Weights of a small CTC audio transcriber.
Model: 7.26M parameters, waveform 16khz input, arch jasper, norm groupnorm, activation relu, depths [5, 5, 5], widths [128, 160, 192].
Training: soap at rate 0.0041, 10100 steps, batches of 128.
Data: trained on Morse code for random letters and digits, with fading, noise and interfering tones, 26041 training examples, 49.6 epochs.
Rows from block 8 of a small CTC audio transcriber, named by matrix and row number. Rows with one number belong to one channel. Each number is 128 + 24 x the weight over its row's rms, rounded and kept within 0 to 255. All counts start at 0. Numbers have three digits each.
After each channel's rows are labels from the 100 clips, of 14976, where the channel reaches its highest value: "strongest on" is what is common among them; "lies over" is the class under the peak. Only what is clearly more common there than usual is listed. The data: Morse code for random letters and digits, with fading, noise and interfering tones. In brackets: how many of the 100.
# convs0: first width-9 conv (model.blocks.8.convs.0.weight, 160x160x9, each kernel summed), inputs 0-159
# convs1: second width-9 conv (model.blocks.8.convs.1.weight, 160x160x9, transposed, each kernel summed), outputs 0-159

convs0.40:121126066127154117097127137090106098109114124116147134142167112125104108168135109089130118117142094101183135124095126096090116078114105129130112116109133103141132102090164144129106107113109100106178114118122090110082144081161144126129199091130115136143107112131138115120143137173090107122089160140111108108157119108149149149119124132099181128134111115085151093124112115120128128084117120095119130163154104134104136145142114114079146116107119067114114146130121111128105171135128122
convs1.40:152137131127099085120129084128083107144137045122119143105088110164108126148128151171157101091102142135168081118178131141160115108104124137133144101162074124153135118135141117142067104125081133133163151115113143143121111139121165127118108122126145137131182136147120166171136117124134120178139124108107117110121137161147130090161151112136125125134132136110132122110097160100158127135159133088149101102115120095089172120113105127118119134147118092149136074101125111134142119117167136
strongest on: the character "f" (51)
lies over: gap (96)

convs0.0:089108150106102101134095101091124059148119152137116148143139125118145103126091137157147127114102120104158146081138148074119153133070073138114134137119132155112123152147185125118118127170121127113136144153163145157133134143171133131108148129157103094099108113119153071124138146072173098085133126142149136141144135117143176114143122142134149112108101085107153162160143127149119150148138110163143125159118113143131139133130110136070159132146099141131121071136120113105123128093115141
convs1.0:132109110124128118120126159128114109125140147130102081124145126141140099129156069157114101218110125195113162129067146149111171155175082107126111107131132109139163169121139155103140151136111134112170143117154133108153149125147115131149130159171137090126123182128136143113130220130139116108112129123120117138113143111146118135099137186133128114141116140132139108155139121157139100127145111152141148169150137138139143138120117073115105137136120123113128159131105131125089101129113102
strongest on: the character "f" (65); the character "c" (45)
lies over: the character "f" (61); the character "c" (32)

convs0.55:109142095159084136123125126086089151091146113129119120158151130135124108155160135122131129118179100128163148117108123164087141113141201161164136145114083145134139121116157108134115135123145123151180122116109110104073203129101146069138120132109136152135150126163152149136101128135158159153113146106132095099146135129118127160118136111151074104150161142177123128116121133151145100132092107186122121157121132121121140101116124099193104130107130108138125164114132129110124126134117125
convs1.55:125079172123118081103127123089179147072088116151144135143147113142125108094122120134102119096136123138092133139162140113165037106078189130112167109100161137113040119147161129143067113134123123112110114104134118117138133114122131137122120129108142146089214121107112146117151096143134148142134136127162129123133125110105127120120133107121094139121132121122175153131138152154121148123130125131132156088123142135111127127121141133146141118083135126143134135098138128137125144147142135
strongest on: the character "e" (78); reverberation (35); the character "a" (29)
lies over: gap (78)

convs0.147:107136079145141136169131116082126100149131099129125096138105101138119122134119126098146155131148126123126130131161138092144100114095120080133122125095146100108130125110125140129121108112120129125121123145115067112093077183115128101128125163127124144128129091168089110140115137130139149107055121137095126126155136120112117157133132131085122126149139171161063117129120145148207114121093089099119152132118081092128128154117083090190137108113122138142150112101111096142134108102136138
convs1.147:121101170117132117106146111093141177066130123164136078135088120145142104155110116091095133117147182153094139142117151110150082143148170126126146123107212117113088103142145115141121093126149106113137128095172115107124131120148112136139125139120152156149125179114109134110140169139135129105135137116190123133168119119094136135129115168092096128111143118127131165109132143168117113129148118160128127182120116129135153127115165149141154142175131133103176151141151155123108132138131146
strongest on: speed: slow (77); the character "e" (70); first character: e (29)
lies over: gap (79)

convs0.120:112116055104125133128126077098136117134123097152133147090132077144129132185099123128171140121164184128163147166123135116095161143112135133117109125156133153144113108127137133134154158065112119130153134106093072099117199140120108124133107148143125128109140121162132111133124073136155140123096116122164104139153143111135117141146142148103083109135083107196122111129144127160134124108173130129114133146121125105110138097140127142181112142140130138122125157144141145080146123142113112
convs1.120:122127116111136141119114150119132153146130160114150117121111181118150111119205144079171109173149149000127136143117103199129118149128139136123116146120151128126135136157138155123142126105125148101074100086138121149102129104136101076105159117108136144125130153119116135108123112111116109125142127107200144138133141160120138121111124103123132115146137109144145132120121110109132135125114123112128073128134134101089139108093114119133139153087124117146102124123117117115129126132115091
strongest on: the character "q" (52); reverberation (46); the character "g" (40)
lies over: the character "q" (48)

convs0.89:084117139113131156122143078082154075113138133114120154157063155101097147084098164103140122131050136113135130164074115082125131117093130154151176144119160101150130147135090147128142148118100145140133131141156140124120100136112156102132155145142140109138150116144108085133152162117123113056130113124087167109128124147134182113135128128137132129116114098121127137146123128141116123124122117089170130149092140131135127127124116113077151126139113101099136086122146121119132167107134159
convs1.89:130103163103093146110144155105146114082142146147170059140130166168114145173155151133147162186122148083165134141092142157122110143158137150133152097111188085113112126133147162120133128133126127134153159073134123131143142115158133134124127123089108097112085151154147149075129180185127082088118107114088139162153137114114159150133130124117130150129151125147141106128132095141120144136140116139150142148125133125151135121128107132134137134165127122136183127105129147128128130127119177
strongest on: the character "f" (35)
lies over: gap (61)

convs0.8:139132071123119088145142134055103137097152092107102126140170125137139116129089122113098143128119148161129121119107145113154089131122158134135093106125106124135122113126108145133150117158127141148115124134104143107148139161187142142126128140123117168168080116172111127122121129197128128144133132112217121190129144100119136155127126164136117094125142111138094122139113129107117140120178114144142133106082148128099135106099116102123134124130133194095138122158100150128141142082154122
convs1.8:137179118113142111116126137148127142153129182113089131124087163110097098095146166112162175133111150102153116102151092132148149138117091121119121113177177130105158099140115156107177128124143131125136160110172138111121123150123121095140144109150172138151090117120166137144130170104110145136176126118148134112118117142165120066071137134149137100125124127127120135086116150097122153134200142131135125144138130107125127145121163133145135129062126140100162099161137116098121134103142119
strongest on: the character "e" (69); the character "t" (36)
lies over: the character "e" (30); the character "t" (29)

convs0.102:148132117108159128142178098103185142146133107113109114136152113115127176113121158138139139156104116144127152178055178149164135120145165123101150180113112131128134119194137115124109122086123155140095108145148155116146147085101159063120105120144115148130129113117122147123102148126139127107089130128190115119119144151123125121141144123101152165178118123100121127154130145141118130121183144117127131092105107112162131108100140125097112085133131139154136172096125129119161117114155112
convs1.102:138142118111086172113106107085164088117142159113081118092158135129121098132127100108160124120109117127201156116175144121104152137094089120133138127142181100158148126106171129123130123149143131152172112091155114139135151115140125138121132169159106113139105115146114132150103137133136096112101097130141134117133139147174118102143124111118147168132110111133128145129111129148103117086137135120126119106116112111048109115132157134131163155097144159098160195090153129149158150126124164
strongest on: the character "e" (93); first character: e (42)
lies over: gap (91)

convs0.154:155099086101154120128164092161127132090119155139119149157078132113174122109128131125130100106155161119142122128124109138094121122115111132129108111156071089141128109105130147119120120098128124067154125106140145140090119093144089093081132086154138133137117143140142126127126084143161121094124106118101146123136116123148184133138122136110114158125124126072147109115124115151092142108107178119132120119084096170109146194133129152099145091142112083098110145133135109108122111160074129
convs1.154:145131124121129113146121072119109139122133161099099106129125207109069114166123170174145098138087140091142172101166121127129134092093123136117123112128100150101120150119128134103168138124130133123152147102188131143148147124143126145132135144173122146101107154137121178183146073093102125173157134129130115126125150138141142136115138123153146155148140140130144091107144160127143057123109152073147130107124117120137126118124107113125104141095121119138117101182158100120137117120115135
strongest on: the character "q" (64)
lies over: the character "q" (63)

convs0.1:089135120125182145072131096081118136120132084093149115060123122169112108109093135105125166131094139130133121130129126094133135110136140160149100103112097113137128109126126121137126153128104132129124157127138122137080142156118166082163147168132134130140118123116114098138123147123105132083126125165133119154142132121143157148108142140113148133138161076140119132137156132121119118156161089107132134097101159107138138026131103150092128136127143138091134163112131137118174163066139134
convs1.1:114148125122206121124121153146105138153139115134117117143123137126152158130119147113121131197194115086135122168109112132146138133182140122132118134144132144173140133142110094114163159086101162068145083117155137154094113092115080081135168129122141121170083109101117139101122156075127157096125119116192159129128119125124143156129128110117115132146132125136113122118126112099138134144150138143146109113137134160138149147118162110122117122163117125168120084122107117107112112100124083
strongest on: speed: slow (64); the character "z" (39); reverberation (39)
lies over: the character "z" (35)

convs0.46:104110118144188108125127069135148086172121136133090158166119116080146126077098141136114111126124113154129130142161183096138132074079139143126087139145094084114130130126125167134133112090119129135090110129130072106125139119073069116123078126131136132133107126126118096123129147178133123091106137084078137118130135138130175119154135128113098130133146120173110144110142125112125115126122149101105134130121159123133137115089119107176114101130131121091145122124097130166115127125149127
convs1.46:112107131126112168128118125147180108122140066108097128137150124108122135129132100127139135131083119183097118091154150125121156147124126124138139125139160089117156157115136191140141093132231111167145136156123130128141131135129134165120120135126141121122147123163144139101130083110142121140142109112092115124097127074187118123105143165149171124138110154131124132147117142177120149137159125160127080139123120136189127135114115131099136129113122125154185098091131140122157123127138161
strongest on: speed: slow (80); the character "2" (51); reverberation (34)
lies over: the character "2" (43)

convs0.155:102082089118116090102141056115129097148097109142104125129096132082139141080078142126093141142121114108138138136126149099125150126094123125137115125138186097118127134158122106124155116146128122127101120128123133112147099154098164082137134116159115122120114161149090091133115137148126133084132115114073116123151140123118114147141144135105167115115121121168125047141119131108172128146115166099093135153069123101145125102099105114194140131130155141113134106142110148133160119106126147
convs1.155:117178112114140149116119150133164103137137077105091131097115110163162147128147102159120128130148101141095148138110161139123186189157103151147100103109130100132165156103117083126166135144160151126155149142150129117121116147126127104126139195173116130168125137108096130087110144114138134127118134139182120130108132104170123149092134151161158129132116163131144093119107098151157121125131137113118163144152150118175122131109123142111137122200122110154108127134118119127064106106131122
strongest on: speed: slow (73); reverberation (47)
lies over: gap (66)

convs0.37:112150087134099127116136107086095115161147150116122148108112131104139133138111131122119101103129117129107102103089154142106088106119137143106094082132049092107117126128124171145137129128138122092102145098112147128178103091092109084138124109112104149125118120130109123124120154130074110132101120112097160116126126130130081107156135148107104142127147151136146089122140123113122139181124088093067144155117109082129120199133126116120148118149124173094136166144119135134091112156126160
convs1.37:130205110126140091133125115139085111175104114103163100113139205068030157151171223145171131143102197096131110088148131135149156142142109136120135107136127128118120152119122165129123141147173132128125130113104150142130102153106124131127115132122144118123094138135161128150150144127122168116129146133131121105113132140150104097103146093145160128130144111131126111141141151143114127136122125125127128110129124114143133111113164115126111131097115121124138100142123101123117115122098137
strongest on: the character "q" (92)
lies over: the character "q" (90)

convs0.124:129118082147099144124141114116135119123147157150096128136097117154122177151132119162150128131155199129100145111112163108105149106108174127089126139112172119117130114133179130138113082082106137093083116113103109129137119093116110071156094103130167157126137128145081114145114102120143131103137127128197124118151146129104071146108128127094110128136130156097129090132117129137154135115115125132101140186146078086145119128098094082122132131137145165119130135155101144124147120136145124
convs1.124:137110149113153178118152151120114155088109087143137143148112130090111073143139132134104138119108188137100126111109138131171117141105135134113160129087167116104099137160115168137067066132120085143130116117157106103109121118113135145107123123183119165112140210109126098164134132134135128106125127137196128116128145162109131107185152140124111129139145108127141164132152142141109120127126115147133130149136135127123138123111157139148169154138140135117168160146171145140170148156130145
strongest on: the character "e" (77); first character: e (41)
lies over: gap (80)

convs0.158:127083116186075110140105090139168128131127131139121123141189134124164143178093124172105135121172174143161141119157189107138136107110201125158101121093141096141122142136178105121109113127107121127155120130100086142089202124114124138133100148126140120136137141137139126135131128129142125121173118108113100145135121097123122196122119128117146127141115148166129136123102120130117137109164121172109132145137108127116131154130119131129118104097142179152122153155106151114113155129118095
convs1.158:105112104136122139125125117113142161142140139144150147137088106100150114072121104154115102116131131149082159125167148120125147122096133106123116142145115136164167157117153123122115118133095142105091132104111141131126133134129130096132147135128104138128194140096169115146117172135149087155135107112165119115098128129151114134052119152135145124129103164130151135171123123108117133128124132155130126102137131121111133127105144101142130120000138140109128166102138133130107144135133106
strongest on: the character "e" (94)
lies over: gap (72)

convs0.99:106139099112137126151150094116152129106124132116096113137099115133103177104101128175103158127123141124084131133115128118166108117100154124104096144141108095114130126115045128130143132140126142113101120126097132094170138141142124132119115117125117159132128101160096108111110126180147128089205149117159169108094140170112133099124141124136184117149128111154123112150117136130127125192147111087111149080090077126126113146099130110114133140118165128121148106168115123084151118137167135
convs1.99:113146090113078160131116121113034129134147168137119083111106141121088098120120157165153121128114129109137128113120129135147146150166122139104106102100222086135106152112151134133166130122100104123148100107173129127145131160147112136121144177138127143124121134164098138147129161148101141116140122110147148122155120195149130123138136118124137164141138125118117142098114118146100110092116107137113119123119120129060094139129139170155150133178131144112132101079132132131111132122151150
strongest on: the character "e" (88); speed: slow (87)
lies over: gap (87)